config.toml
hop_length = 160
kernel_size = 5
expansion = 4
widths = [128, 192, 288, 432]
Rows from block 3, named by matrix and row number. Each number is 128 + 32 x the weight over its row's rms, rounded and kept within 0 to 255. All counts start at 0. Numbers have three digits each. After the name is the row's rms in percent of the matrix's.
# convs0: expand pointwise conv (model.blocks.3.convs.0.weight, 768x192x1), inputs 96-127
convs0.55 102:162148151191107094104091147082092117146153155149137131094163116064103144153095168113124166140115
convs0.56 093:123116191173145159089117104120099062093120158159146095088111096128134117140125152116152154145114
convs0.57 125:080083124156091141155152133135201130106126099105157160201079112115167180145151130198156103096080
convs0.58 104:060056133154143168125105067130129177089204131097069126077109130138147125137143120131087164129205
convs0.59 105:110129129160120065102095118097112146149090119165129139127102103077145139138169089181173154103087
convs0.60 082:106100148132094161111188163132139133194136157118121071167140104093115168204194100072167151150119
convs0.61 093:134148141096130130079187127096162132169112178156159150186173177108121115102172110111136069120123
convs0.62 103:169143197163177123162115085126129128142132131139126146132101180110117140048088136101094028070139
convs0.63 097:157161150175115171150077133140165151197136193164082058169121104101158126122125069114126110123155
convs0.64 096:137137133172183118072120122131063080085106125146148163125158130097065114160103098125150115118160
convs0.65 098:111086132121130162117177155156110215151115125179151160127104141131042192068115162146123127198110
convs0.66 092:149104104170098127117142130138122134130184110116149088133120136076084152160110141129103077091089
convs0.67 089:205111082145154197153118165132094088099145135159112136094151180190063104160065190094137159125099
convs0.68 090:142175112094185116126133170150168109046168118151141108147106131112115137090139118075158160137121
convs0.69 107:101175117129107105105044162131135114150118083174076151146087130147085117154100103118123114105164
convs0.70 101:108128124110143090100129075136143099176081132179145205151132152179139065120092094147096197159116
convs0.71 095:085106134104145152159097067147135149107068170152137096126110105169175167108103124106131087169196
convs0.72 101:139127175118109196094122122142136147146098175115135118147184069105125143143127119084101096092160
convs0.73 103:096086143095168202121134113085116109128133120120157145137182138195145138125087136073153093133130
convs0.74 105:188098108130158152159098132191091148105079201153159097146121155139170193084100144147133149137136
convs0.75 093:070186124084076143118110098128182118090123153196175170096114099093096183123095153200122105125116
convs0.76 099:157132102173131147174193148132168101115128142158139183092149197172197139109131121137149156154109
convs0.77 100:080130164129135112180115178178157115125081078121166165127124113115163063142091134144078140137095
convs0.78 113:149193118158168143098084113094114170097130129218103097157117096138101086149107177135113111140070
convs0.79 107:120112114125103123169151130117136144187144115153122123124069089150081117166094118137162096169144
convs0.80 095:123167148138146111104135140148082173174160106097078144092117130117167165068131184119129098168139
convs0.81 098:151157206119066120116129217108129130114100124108121125167134165125141114064167118148143114176126
convs0.82 104:145109146140138107120148071137172209133117116093117132134214140164115096137197108068154155140170
convs0.83 103:128077139098081173180141089143140183129109129119157074142185135135132103182092064076097121152134
convs0.84 093:091119109140104078077165146125150169104163116201118136130133138172147081169153090114149099187108
convs0.85 098:097146108151094201099213110120158156142106105084065093088097097105171151113146093136086114073111
convs0.86 103:120152159155104126103093162147141126150132157163122102169086171088167171172128115110056098180124
convs0.87 097:148136137124182137156110111118168162104170189147123135086083120163120188086165084123194106143112
convs0.88 095:156119102164179147111154079162132083185122111142105199089076150162153147132117116055128150130060
convs0.89 094:130120070135084103165134143136144143162172196115112085156182111147101134096120061122125138138132
convs0.90 111:093102099062128143132171157166096095140134112123159123145095196089077160117163114146136155089130
convs0.91 093:138138141089154080134126170135105139140097119146072133134129125175162143144150140097104154105115
convs0.92 098:087146124099106166071146131106115187106090130148123117098129113151107136148106153155168084156116
convs0.93 095:105084095087140073076110136165160146216096118078129122161108058122112125160181090163082144125157
convs0.94 089:159118083188093141164100111171166164116066097122107108132081139104191126121175171196192103131125
convs0.95 096:124126121167087163184137142161115130097132138081137134123087100216143119141116141181112109144056
convs0.96 104:076155128109129151152171153160188071115061078097117149110159128090139128106129113101125079149127
convs0.97 091:159175103091096175113112191145120113101092101154107133156182148145130089178093092146133117096127
convs0.98 100:058114134105077154153089111105117141114107157048132129087147141102100147079125137104143165148138
convs0.99 117:104184150166106113111151150152111161086113113074169115158143155147140132128130129065149064096113
convs0.100 095:118172168093127074146146138076139138142099155171118102102145092076203146104104072159158120142150
convs0.101 095:162127158146137095154113099116171114150123132142074102132144130121075163145168133156112120158145
convs0.102 108:054098113106142090123165163122124127087131144127139113114066084132161110139058147106141109100119
convs0.103 114:132129136068129149130144096156094086146098089182135172111141111094111075111124103180151165163121
convs0.104 095:152096158107167084112087141102140172118203133149125188085160137107105140128076080127143058169112
convs0.105 112:178108110109159107134127176148097107121154105090097130085165195087166137124131117163183161135209
convs0.106 116:159087193144151123127154134116181151098118110166126181104118097104123142170106152188081121154102
convs0.107 108:127127190110130154129109162109094092157146138147057101092094128084062177055113090151135137152086
convs0.108 094:160158117106139076104117143150134096102084134133123126106136113105140167166092132164101161053060
convs0.109 092:156144102096138122096073151133141153136159084135161126109111178142181148124095113099114125139123
convs0.110 112:117099172158100110094163136162138136086080165107135117158149130154092146148154111102121121116117
convs0.111 114:125114116124164127112105153179089076142132110215176097150111075149096143149062139158083126105129
convs0.112 102:131146126134089131106097092092114086118129166093176147100078119155098146147082131150140117082066
convs0.113 098:150138093107147142120143122172142115149147112125177141093134121145064173114145125165138068113189
convs0.114 090:144122103118179107076165163133142183166131116091174073100158158172170139105116165133186079136157
convs0.115 085:096158176109110146082112149149153156118153061137114133110125060138131101115170104167148121197171
convs0.116 097:118131091120144087152125149067130117104183122093156140111062161178170118138072124162162155121179
convs0.117 109:078108142078136155129100171099105125129096119159090127089145111163181085124150140050067126144113
convs0.118 095:134157108158139093146098192120195154155150111124170152101135162133158058159103159068157137127086
convs0.119 111:131171097154142184139117151112110125172097153113192129132176161128128180168116098147129116108134
convs0.120 095:128116148160111157115083182044145160163101047147152107062150120115163168120188082169131078157084
convs0.121 111:109041129161116075098142072119187119129104124141137078128141091089164211053109121160091147084119
convs0.122 105:150209176074129162084120089160136131132166082121110059136072158179164110078096114097109133100150
convs0.123 102:139121146094091166115154101141046091180083169146035103136146113131059156082161138126193132107135
convs0.124 084:110119118117155085143105108135131166122152113160135163126123188129149146111157203134134165129102
convs0.125 104:156077116130138132119135075133154153090108096151168123108180142127077105139150184134171124110106
convs0.126 100:167131137169097111140156143145110084132100128143127083104113115135131114088122146146128129108138
convs0.127 103:148178122100065125097102036152166143114067160202090067165192102128123110133165164156134090073115
convs0.128 109:111109163139091158134084094114137186140144055077137137137096145163098118114112074125099153183140
convs0.129 087:145130132126129062092074168151122141162146137152165107154180103119120097151162169193188129072129
convs0.130 107:121140094053194133103088062132090082147151176097088123071129171189153175087115123132129176100072
convs0.131 095:142158092093109093111123083122158143080169158112163185028099134197163156130123103121128130129162
convs0.132 106:064115117084146116119169113109196168077080141171105178095110121092140137158118180075159170061140
convs0.133 099:098056207167168131118132126095126163093130166081136099163141170150152114122084123140174188128148
convs0.134 101:201164144114137150098093102146156157067168156158085118081128103133133148154136130109105133199212
convs0.135 103:135189114117183091093093128113103170109184159147157159156159107146100133066153181148157132127147
convs0.136 101:147108139150137088137167123061142064099137132136142119146204106113123164117191198134117165138101
convs0.137 101:170153129102096054136135147154174161130142130106167128162128206152122164136177169138108087101196
convs0.138 107:094122148151147124066110148189086130173166138107118116217133137128110167110124140120130129131093
convs0.139 104:133138064156116094130071110162105069122065140146160141110091166180116096124172148122114159169099
convs0.140 088:160139050141142120112179093130135080079152144127127123091175109148121116153178122175125099129135
convs0.141 095:138063134136181107139131131127134149046138180117184128088121137164068134143133130103095103106129
convs0.142 090:137104113161194178102123141143194094102074143064157158150131126130124083123162129110127161150116
convs0.143 098:151165184114147108145179132130111163131179080106150153100148118085114177140107143133083108144142
convs0.144 093:096133169133157174115143128199093123114150127130114133073154091105107116132120093053144124110161
convs0.145 099:103117149141122157168125123100103145100146079184185164143126196128127166182133079160167140154118
convs0.146 089:114126151017135112126106212142159122123096084090123213087147086170108129085074093174116158105132
convs0.147 096:105152141071081132153091046170091110038093087095125142120155137138133145202108120135104114154167
convs0.148 102:085156129078148174038101089183081113149157136113097146105108140104128144097159128145168106199129
convs0.149 103:091111104124097078132177152148113166112139120079091128111204085119083122129167094195139151096109
convs0.150 098:150130110087122155173153124169133117104107165116091100060134117118147165141141087101120131162108
convs0.151 099:129171167143134103125222124156090106136169247130168143185175118154156110152100168093162166078185
convs0.152 092:102127125128121177137089096093150072138057129086136087092100142097152120164162172131138154166117
convs0.153 092:109146059137141112155139127139101130139083131097163147161123196084083078166138096107152131081100
convs0.154 097:111148124083112060097094135173143181139135166103121137076120147151136108157150139097201159105145
convs0.155 100:138130188068108099151116164121132141139195143175148186191146128077117122101104115129121084168146
convs0.156 097:131166182175144120197171116146133125160107052127101139142126147141123122121106078124113097059127
convs0.157 100:152135140140114083140166113142099148102120141149094074090130136109160114150132187165187138085126
convs0.158 098:176127136165182155139131098164106045124175156123103153142119132124123139172169150130092062117134
convs0.159 103:156146125142161083125228146166090135128137171080125110154120131067100199128163122179098138212176
convs0.160 107:128126057105185126146128115149098132111091146079198093145173084117105166142156091141144095132079
convs0.161 100:130084149165130148091172143146097178095129104098156165134084152165127181110141147104192105079126
convs0.162 092:161176075207096069190108124129090153126097131119096159092154090108069169150145130133155155115096
convs0.163 106:142150156113113131105146146105107120155143113128108129141160117110134109169186134132123151107188
convs0.164 114:115160063115121132152152123142169104116126133162112182135145123135086101105156136141131116092106
convs0.165 108:117178065081116171098127150109152101113150161135140170190154131146169114115112120195118142172096
convs0.166 097:123101085113089124121118149060079108176135150160128106160054164133138195202125062107158102161144
convs0.167 101:137107191092135118100108133076097110144118141126125114082145104118134064147156115068094154193088
convs0.168 097:128112158144131081124097104174095129095133090112103093164144168155136141123080102052166249053085
convs0.169 091:104148135160110173131148121153123080170129158103107128120143099107109110104148134131117188090161
convs0.170 102:086141157136098104067158088064137136148124108082163142176151209112137079136101108167109102136109
convs0.171 104:161149147156130124165149104093151106129162144129077063150125137127096091112166122139162085155150
convs0.172 107:105087153077104177152131124093164145126175148099125117083100158183112128182100139127186193145159
convs0.173 093:084071170138100169104139163176107173140093092137144137191101113105142090142143144166170179120074
convs0.174 111:104141148095108104129127164168124142076153143097119169125154118143126118093105144105119109182146
convs0.175 098:133117074117180165074104069126163087127113095122204170160117118091145116096110187092074120133084
convs0.176 104:132087095127156090128090125149058157148116133180132143144128138154170109111101131188175156155119
convs0.177 098:165159116133116177124132133094117100131177139122116161109137160150144111147180114127159123123153
convs0.178 106:110130106055165172147137055101111087147085159168165135172136140145120134092132095150134090122142
convs0.179 109:099154084123114156135106115205073157044129141111107093118120114155121115119102194112111137099149
convs0.180 099:150134083152147082120124054104110196128170142150159097138107109174108090152103121124140080117154
convs0.181 107:126137122170147106143151161120036087137124143098126124127186147097123116150111102186086079165134
convs0.182 103:114131173104135121175166142119092121159118119101143129065140101138152147145139066141174209120111
convs0.183 102:176134128151116063165127153180144093085072145070156154116131154165174089087129160100138127112112
convs0.184 098:134136132128098129199081159122111078110113098116116163142091217098086133122147147136105153147112
convs0.185 100:143123143131134132135136099135085177060136116112153168150129201093106074094124137192157170153170
convs0.186 106:141102073143103096121150169129153206136094137098150130146120158143099105144142130119196152136084
convs0.187 095:085139118064081102155098191107164140148129138141169178147199131165149111107130118184106130081101
convs0.188 108:118185169129147137117132144088159121118143127195142101172112140134125140123137129106145123110178
convs0.189 102:164107083146116081080051130119129132179137126128081138117153126100115108086189117184027070094133
convs0.190 114:202191198074122151130118103186143123123188136139136164180120183113132107129113109169128087182109
convs0.191 106:096121164155054148065158152185156109097172121099155116122131162142155093137175090141151155117092
convs0.192 096:163093163083122130137119106091110088094150097134135122140124090100149107122139093187113173137091
convs0.193 097:075144164081139113056104153118094095139119172133095145095116130114125178129147116171138205166106
convs0.194 103:114129101137158172111136129110072086132166108169065125143116060097131151156143132080158205143120
convs0.195 090:081156119155117137097169131131112135166100156148099123136128107116117167156111134135112127164076
convs0.196 088:135161130136178112154149064115108112165134171138126073129141081120144114136119174141117099162134
convs0.197 094:119135123117088151071190166147150123166104132149098131073159114059152194121188164098143126113096
convs0.198 093:114102129098146127145107102095199144098128172197177122174083150097116139105166150163134127100142
convs0.199 099:183138185159104108153172159137132072121120168193163145121089192098125210095118180154158125093093
convs0.200 087:130108132167113140138157087126163079194085095116065096079140127213151114190166179097147153165150
convs0.201 098:115139110143119185095139152139082170115166075104188068115152134060130112127094194174145126143154
convs0.202 095:140061133136159112126176162108120108134130123084131145164134055093072168126120133151115117117157
convs0.203 103:094113076098120215160067084107091166148137119117146138164092078095163087065152126102180082048134
convs0.204 102:153149124116161116166131131142135126073124159099182065068156131104130139118121090113199142090066
convs0.205 094:120134176122109060131196149145101125158143130149185132094140081161064155092147162167087142178103
convs0.206 103:143119035156194123117089101116100092194161200067141159081131124131115139188162121177163152141108
convs0.207 110:139217143122083071170142111159106158091192176119130089162143140153160127139119121081143148034135
convs0.208 090:114106117192101082101159104124118176118144068081116132181149150159163159132105094074138119161097
convs0.209 105:117135160093080168160138163135147121120139057121109165102090122111098034122104127137154143091142
convs0.210 098:067171180182142141100096135182149125112078142096060114153161178170188123133157088096119080098125
convs0.211 112:101139141041158140144160172133124179143096138129148187145108119129169102127114116124159153102147
convs0.212 094:187137143111065060162112107141177123109149128127067046135111081139117163029138130121164125176176
convs0.213 102:186205143208105163109090089108142101164120128092090100133153201100126156111096179107139091148066
convs0.214 095:143079117114151101161099146096074115116103127189093127084143178181142113141155080149118175109140
convs0.215 102:104138168137071115150087120159102136120127112103025114162121094129123141160107095073178173127095
convs0.216 096:173147078133150094120117151133125083141145119121133088152122146120103110159121118168114105128128
convs0.217 092:099145163112133134140131129161069112132146117085148084154097157184112137165135073120110153129115
convs0.218 098:180123109083173113110092117135131102139091153204121140123134099155123090156104133150177175153146
convs0.219 095:128153155068085056120105135063179076177157147110161125120131150102093129167123175123162083132208
convs0.220 103:023163108091102219105126105155092108155094123076143099104174149130131152151067086145135197133040
convs0.221 103:141094112099087099140149098139173195125178127135096137147170158159104120185141138108036150134159
convs0.222 101:070123128104169136129204164178149161129140135142094149209117097127124146084126118095142155169045
convs0.223 104:138152120099054125129091168076137090123126149153125092059112138094159132146134125151123118086184
convs0.224 105:147141089178142105122180096104095067121109109133040177118173078069149151143170087094132127120118
convs0.225 099:104110206183144194179186130110111151154119157092191132103159138099100143167150086146182121132121
convs0.226 102:097126192146171105080110193135075172153125099128136154106103099129169137157168166141135097116106
convs0.227 119:114130102074114164132145124172084189182107134140088083118178118080159181093146119111081113090117
convs0.228 090:126131094153191117040106156120086123122113090097135098108111167116149175140131111147124164194139
convs0.229 098:118136141171136101144083119114134154156106084129080159109142157149140059124092169105106088141129
convs0.230 096:138149134138148088148114061114172132102077150115134117135135075173162139105114138118078163205160
convs0.231 099:054094127174141154150127104114165132085067102105122133160095161164122102104093144076080101131143
convs0.232 103:127154197170119086105157087134166097166165156100131115128089083116124098120149159088134140145151
convs0.233 100:103103169115115133122155167088116156141094125128150154127151245117107107136097105170162091109122
convs0.234 097:149121110109065128116126173109175056140188100180154182113211124123118166090144124169106107114112
convs0.235 109:133134102149122136129114120070113128165171137164078156142141126125145087088064115098117154132083
convs0.236 098:121079143136123097091165087154178079150148104107154123199081072143191188070177121141075072126104
convs0.237 110:095177242141133147123125116134099105139145114071160157111115171165102173147127104154110116133094
convs0.238 106:126115095129137193220110083168100071108078144114093113195152103163062133104078173106087131113101
convs0.239 109:141122129142119135135091089185140144078078180108116116132106186078076143152153101108162078087111
convs0.240 098:139097166153128084149150095151085148152117157119148149077111194147140173067155114102168151153144
convs0.241 098:107129191155180159102111110151120071140080138123144141162131137117132123152128166093129107124087
convs0.242 094:108155163130095117122188179134162118080143166149146205144137100150169078112170116150167158102176
convs0.243 084:110110113139126198158120107104141108133091071198112108129144186160162157187171140095135141103113
convs0.244 111:106159131109189165148212143126112151131098122109037169145166107132146126153146160132130052131120
convs0.245 094:181114110129180168113158158116155111178098147121100122108119107157065140100151150130089145075134
convs0.246 098:220140127134069119107098122162095124154089140106132101151132090094137068157125174108119166100128
convs0.247 101:198188173091189156080139156116115114141147110112122162122158068142206169152112072117121113134128
convs0.248 104:148144137130123193121108118080136088105169107124104098125113116107130105179168151121154137134139
convs0.249 091:100120077096070107093148132160154127104200156122103165140163094178114122148146122137110163056138
convs0.250 103:118158143118126139078136109133187131055087173155118175135090164193153181102093101107104145128126
convs0.251 088:085156087128113153185081092134124167115089108142113100083096153090130132154063081132117155103176
convs0.252 109:096160118070081129109140075110155099091111157161122064226038123128138110172160163143182121104107
convs0.253 105:082106086180167105134164097088116116160126133126166165146125140139163146060114137101156184115135
convs0.254 102:099134141151158157102147170152143115175168123119102109158155047078095159165123135146133112097120
convs0.255 109:124135123157197083119155155088134144149134122140177148140122128158153106190136094112137134129192
convs0.256 101:132150098065098161127135136120124170137097128144088113138077133147147115135188177135179170131083
convs0.257 102:141119121148100139153119144150150154122140221123138112122161228199152097109156162153215148084069
convs0.258 092:131176076147073147102144106147077142113087119175083180092168118123143093104116176105102131082091
convs0.259 092:180164129099075084054210085142129139045128148091091092104105131128128148130151162110103125112184
convs0.260 111:157084106115122098137142101155149150173117120165137153107201165177130152178163109106134156096156
convs0.261 095:109134153125149136137098193164043133155104131138157194064146136159101162140134111138092069046081
convs0.262 093:174127110165077141136149142142126089110160108218140133115157144146111138154134154177111102134135
convs0.263 098:110151149126090136068088131078139166107098104183116132150154161115145148103173123111155165144105
convs0.264 100:136123148066124102153134117142133118127121154152138169124159114141120084133100132097152073145135
convs0.265 098:116115128105097114147113131123058122156104101160193121151151096178120124128096118196142141126142
convs0.266 098:141083178168140061159133083112149133146127084104186158152062132158141195147115113155164150141073
convs0.267 105:088093140113147171146133060150149171120147112103181115209143226144134058105058120145132148113133
convs0.268 104:132147147185116150111185131148116115063089132149152108098149134139156139104169142154097107158112
convs0.269 087:141118137161153135154178145087055110130126146207074184161150176157149132111166070116151197112091
convs0.270 096:100178109101135115067073133101104116134144152146125136105060132103101136145166159074139160116129
convs0.271 106:193159137121109112120158042099151099136139098128119171178096169151158107156165125133121150120109
convs0.272 112:097099134091091129127190102113152071072141129111161120146159127132093119113123120113096058140099
convs0.273 094:144115141085079142160137120130096183087125144129155185141133066126149124123107124110085107107193
convs0.274 098:120111118141148044153042196150121185123119146140107156085098123145150151125115104150091109179125
convs0.275 098:072176133106138138123146147148155133128111186171132113107093146177154088103127125169169103109156
convs0.276 096:132149082121080120066143142177108163117137074114114109058142146106117130184123163186183092094185
convs0.277 102:103117153178168089122090111145092160154135172100088098086120141099131126165123095171099171084119
convs0.278 104:149106114187112122148156075139123142132147114133105138109153168168194110098143118135176082148125
convs0.279 119:100115141107084214083080115125178131119164104117112109103153102157125140109096137195121087148091
convs0.280 100:123134108108123087134114155123117056111085091098083229085183131111141135180159133106188134186102
convs0.281 113:091075166096146149087156140128101104127206118134164118133117183160108139089089100156119125095123
convs0.282 097:169123145120064155075126099135128153086093170099160132141081112088158087134159134142152132128154
convs0.283 095:121186100129176111147104136141137125050154136167176157137180182113166136161069140125164116133158
convs0.284 094:109122104088180121137131085120109136147151174115139146172092111130153171126127194117165115186123
convs0.285 101:113148097097063146106175091116117144159084176076123115069159111125113157094174145116072110186149
convs0.286 099:141135173123154124121151118126115095032142120119135099124151143103061191099104193170100190128131
convs0.287 100:104101148122151159149092096163124135115055079138139115053120141162059135112120101156101151178147
convs0.288 094:115086138112134112175129114083132106168134126149116098081138121153117133177118109107135148114100
convs0.289 116:121103155075110122082176080126106143146079027157071212149105094136123122141128165142100049129183
convs0.290 096:174123114109168134144147136155188131141106127184144147091119109094081083047125093158157091113156
convs0.291 127:144113142102194132124149048086077122115128020103181129079097104136109085097062204187111131064128
convs0.292 111:123134150137101127087150140088096141123151105160000081147139158156111147157117150131117122106150
convs0.293 100:105102034143138142122138116151088096120131098099141125108158106155151109068192125164140082147140
convs0.294 106:079065119071187206115101178144122144105163151074076154108108091129168113099082130129122113129144
convs0.295 109:125166125140176147086166144142068013121093175110141093117109153116106128097127084199100100213130
convs0.296 106:124104165106064084125088097160094138099130136140090251123169137118122164149159100135148101120092
convs0.297 101:197142151092091080063165149096145160137119119171108110087159098079066073112109170135130102169134
convs0.298 096:143191113136128133099124105106085126136034140131139167163080179101048063112088089106109105106148
convs0.299 095:099105097146143113143201145047147127153137125086199132133110153112110115141132119121130095108078
convs0.300 106:137161131159152155128123142125156120098094170081097169089180149122132089154129083109110129082112
convs0.301 090:136129153176152105150151154105112172187093090074184133111158105086126126091151143100100173155149
convs0.302 128:101153154086145160185173126157142102130087156161129155117170126140141129177127082122114117127221
convs0.303 098:154165100158140121160124087098138139175093145139148105170170170148133133131135122174193144107104
convs0.304 085:119133109199150138116110126180121118097116144184084130127148125063106175147160127136082125082152
convs0.305 095:174118124165134111081128134185122113144106100165157117158177131093123087174101093163164150150111
convs0.306 104:172112116092126092068206153181141122142139110100125062121107131140088145128140111177156121149120
convs0.307 096:217164142101168145121058153112169132084124064147179169163158123082162101121131113147115154181169
convs0.308 091:104107176183142134128084130111129129180142125140166150117125140125124128148118136185138123160099
convs0.309 089:082083132165162171060091196125135104065060145095137108158163099109144143166165144146098152072107
convs0.310 101:091156164119152045160132132126084120157143147099090108148159151158073124164162104109156145158138
convs0.311 101:099138122151123124130124177069121123157079159130144076127076094138200113078073123134100134119065
convs0.312 106:090115102138133101125140137146073170167136150121120102128074129071118129065177122107139132124078
convs0.313 110:113123121158159077116090116193193136100115115060140131145092138135156130144103105151168166140114
convs0.314 103:093126088096110073135059139144128122120062165136152096139128117131127184123112150118112122136156
convs0.315 103:114106162146115125086167091108101194142132179096199102106112140091124065161105131080117092166098
convs0.316 123:117140138107166048118119073080091120093115161149153150168076103107158155156124155107107139131126
convs0.317 089:129103171150104186142097096139123090140078096149106225163104149119132133146072082135159128172102
convs0.318 097:099172138126187149142132140117137148111063154169131059137142155105124079143172122152132124125157
convs0.319 097:167131153132126128186120116140145150180073157160132102114146158118124057107142141164131127053194
convs0.320 102:126075133122166165123083114108081129059085109074169075045141153179131131121102129127109122148152
convs0.321 110:174140165148175143141094118128106115109191129137150104069111131097174125141143101086113135114077
convs0.322 094:160149201153118202157143127129088101120147140088130145133111115146126137154105120167104150063124
convs0.323 114:140108151110088106129120152076128077109113133108111107196089144114093118084172121210135137098147
convs0.324 102:107113110071123209149144116129195083149101117130115118144135131094106116089128112127170127141106
convs0.325 099:105143154129090089164088099100150083127123227133099152117133152132062170158120085147166132130072
convs0.326 088:171139094166186123065126167125129132173136132191072132107110099132159148096122111183113121139146
convs0.327 105:114165105133114061082093115121078123092148189119122160154127132158124125124113143197152117121094
convs0.328 100:095162188153103162117157094121090144136136148034120161168100122085124165152130192072176072172078
convs0.329 097:071129163119056131176066128093163159075078133130093073198070118202106120147060134106066181106186
convs0.330 095:151132115112088194145128140141123124096162105133128156212217196170125093150170144169161118057100
convs0.331 094:149097113131070166162072102114111154082125062157131102128119067157124100118081105076127181118109
convs0.332 115:075110178121138132148152158190165075110209118173145193088103128140162096127134040161168113133160
convs0.333 100:144127140131153140143196123142068132170185130100107115103120136116114105089149078141161128151140
convs0.334 093:163150129115070114179127130131118115124118108100161114131118121078121106135115132098104073090142
convs0.335 098:125118128176075121123146095163091096145093092134146151153113118135079111119108125057138128142097
convs0.336 093:076130129154146171121152100154091101073166123132087145182173154131145136123157186121113065153166
convs0.337 100:146137141134114136139115153079135157153082103118163130112109127116133148139091095109131154134122
convs0.338 093:157169144148111113148093152144104116137095145129116102104091133146130177174153142127168109129080
convs0.339 098:145128122183161149128179085108073175091100100111133135206137142112112125155127135153069171155163
convs0.340 104:082100152152203124105087113119107150055184147095137167101144088130129094149154167157139200119116
convs0.341 100:090127082139131168101183194108146123147146124145195153099146117155121095098143180178125094138117
convs0.342 109:150093182134081127167153139183130154132109147077148092112219123133153119152136096076140117086104
convs0.343 106:119154131118121114124135059104074121165130112173129172121175091132105074139176135196088166098118
convs0.344 104:111172112128095144163092183108117132120095135153138106146128136129119192099082121074095126093085
convs0.345 100:070112166100142164060062109116158138092097147106207137099171060133171152181061160106117123161124
convs0.346 088:123122132108113139134150121103109095112096143110092091136157152142115134200130138130086174175179
convs0.347 091:094106097198137072157134136136121089114145213139093105109183116049115078158080099164136159079117
convs0.348 111:132080113071127142156149106115093133121156205170160145151175138174154118101096138067147182067125
convs0.349 094:146111123180150146145164166096124165111150163050122150087117125108127133128077112141180123065143
convs0.350 095:201168089087137063099140133135140114134154143089151110191086162131146197186147109155133112130170
convs0.351 096:113090157142173152105121150145163160111162104213090169130120123103115080075119083109069097159149
convs0.352 090:155135065094103111162200193151124104123152081135119141089131113139091111142158081082162115127145
convs0.353 099:091109141175155080044136104116172091099195123124091111141170116108153104178139148122176147120115
convs0.354 102:122134174084128117186142101162109166085122131193118128082117143118162104146102148099108072086142
convs0.355 082:073089118108143161128171101141098121103115156111164111144115118083120138201122192165115137119134
convs0.356 107:113099140095162110154211128131126130112157158089160049162166126081119138140145142166102128113105
convs0.357 104:086107162142127105104114081145187134194134112139147113164054166155107113115151163196175181140118
convs0.358 094:181115173213084128142055115093118136146106119154064112144106144114072133153093106107134125108099
convs0.359 095:172138078152103174129088109154118116136147153094164149133122145142139125135157150151142130120143
convs0.360 115:128156151136144096146030148131083079083148171085123119115125118123191115092099174158127162095152
convs0.361 089:082127116133071087087113152128168076064157107097180140095172204194133080138132104115204168139110
convs0.362 096:110136122175160112075155179160121105145111119112121131117113079180161127141128142124101146162085
convs0.363 112:132098155138089124138123127065134158071140103076023113148123167189084112127107084103135081113091
convs0.364 085:152134093125110137133137140114092134203146133113131147112110143109118116145121165117130110107119
convs0.365 107:129173148140105141140114100092098133160153100115084161109151148154152160079159111163111131158042
convs0.366 100:131130135131147119132130137103138110167157132096179108114180117141163147119091074127116149135137
convs0.367 116:195098144107135158107108152110132116151147108110144106149140056129163145158112119161092161104119
convs0.368 098:102167170102113113083185110143145133122125096074110174126098166156176104115180088157157146158121
convs0.369 079:154173072129135198165156112089079153087128114150131098149111148122161192151115126126194153094169
convs0.370 107:104111141141084092155128111134164147094120118063183182188041137154088152197077126112107084092112
convs0.371 092:137090066124144072107130103096103114140126132176156146063104129136170106137121130137153090122091
convs0.372 106:169131143128152147107179081079170128119115115132173110161094170086131093123100137149137109088086
convs0.373 109:149158067077158101106167166176086155162209120163167118164090138170145136116066079101123137143105
convs0.374 095:176096147160165173096124152132104155062118149187141125154126118107097133145143055160133083155108
convs0.375 096:163115082081132131138148134155110154113184108156151090123132109189125108146064104133148125097153
convs0.376 094:141127138156148166172124060081057125090120101086074111136120139104106200152123145179105100114168
convs0.377 090:080122141097094169161143100156147113115088133143096098152092155151081161158139102098097111187100
convs0.378 101:131123159128124102055139124107119117140138118075133102162125102179109098125151147154159119137164
convs0.379 098:160133114165158073127104152105149155131189150143094144137096140141066127113131151094132167127130
convs0.380 101:147062201148102166167096137147092130110047164164145114151108086133136055134101124082142110126130
convs0.381 091:124166193149164085164086136116094155198110103154129098097089168087135122108090136103114108093056
convs0.382 107:161079109158174137155189067100165102128139139117094106124084098163168163126163129080165183131064
convs0.383 096:103088161100131140126145143146134117160163078099090159115065146098076147121155115114093142074156
convs0.384 115:120124121057151130135126153094114189135096191123170155157122155115110130104153168175104107161109
convs0.385 113:142105149158117149079153169106090155073107110134103153099133119118134093163119114158163062170089
convs0.386 105:139078118137146153108121106114058070121135104112147136159120122060134125143045090162130126123196
convs0.387 110:124171138118101169139145173127100163160122146120062144164140121124106160136126104101140140228141
convs0.388 086:088124159163125135181110105109128136122104126124196076107187116150148158113133221164157138176166
convs0.389 104:136080136105101136116119134091119170088136075134076121114096149071145097080161150100137152120165
convs0.390 089:085116086072153087140107069144062136149105128113133132129099159153101111076098059147193124109149
convs0.391 095:134082127166148140117099111143109108083118097095142137135137140122173126155151109136144115068073
convs0.392 097:148122102102119082100061093167095170127141067161114114155103162129158117172073131114153146144129
convs0.393 100:033194125094099084105092108112146132102087160157151086104122105125075096129197142127120154074136
convs0.394 100:065165192060190147092093138150119167097165141111128055143087171121141099109159148075148088140171
convs0.395 098:174126178155193117092138113152128156177077166122119116159152153106113086128115133114135182161108
convs0.396 097:119140196094116149147099068155185133096132157141138137081122151205151119134138131122123128152139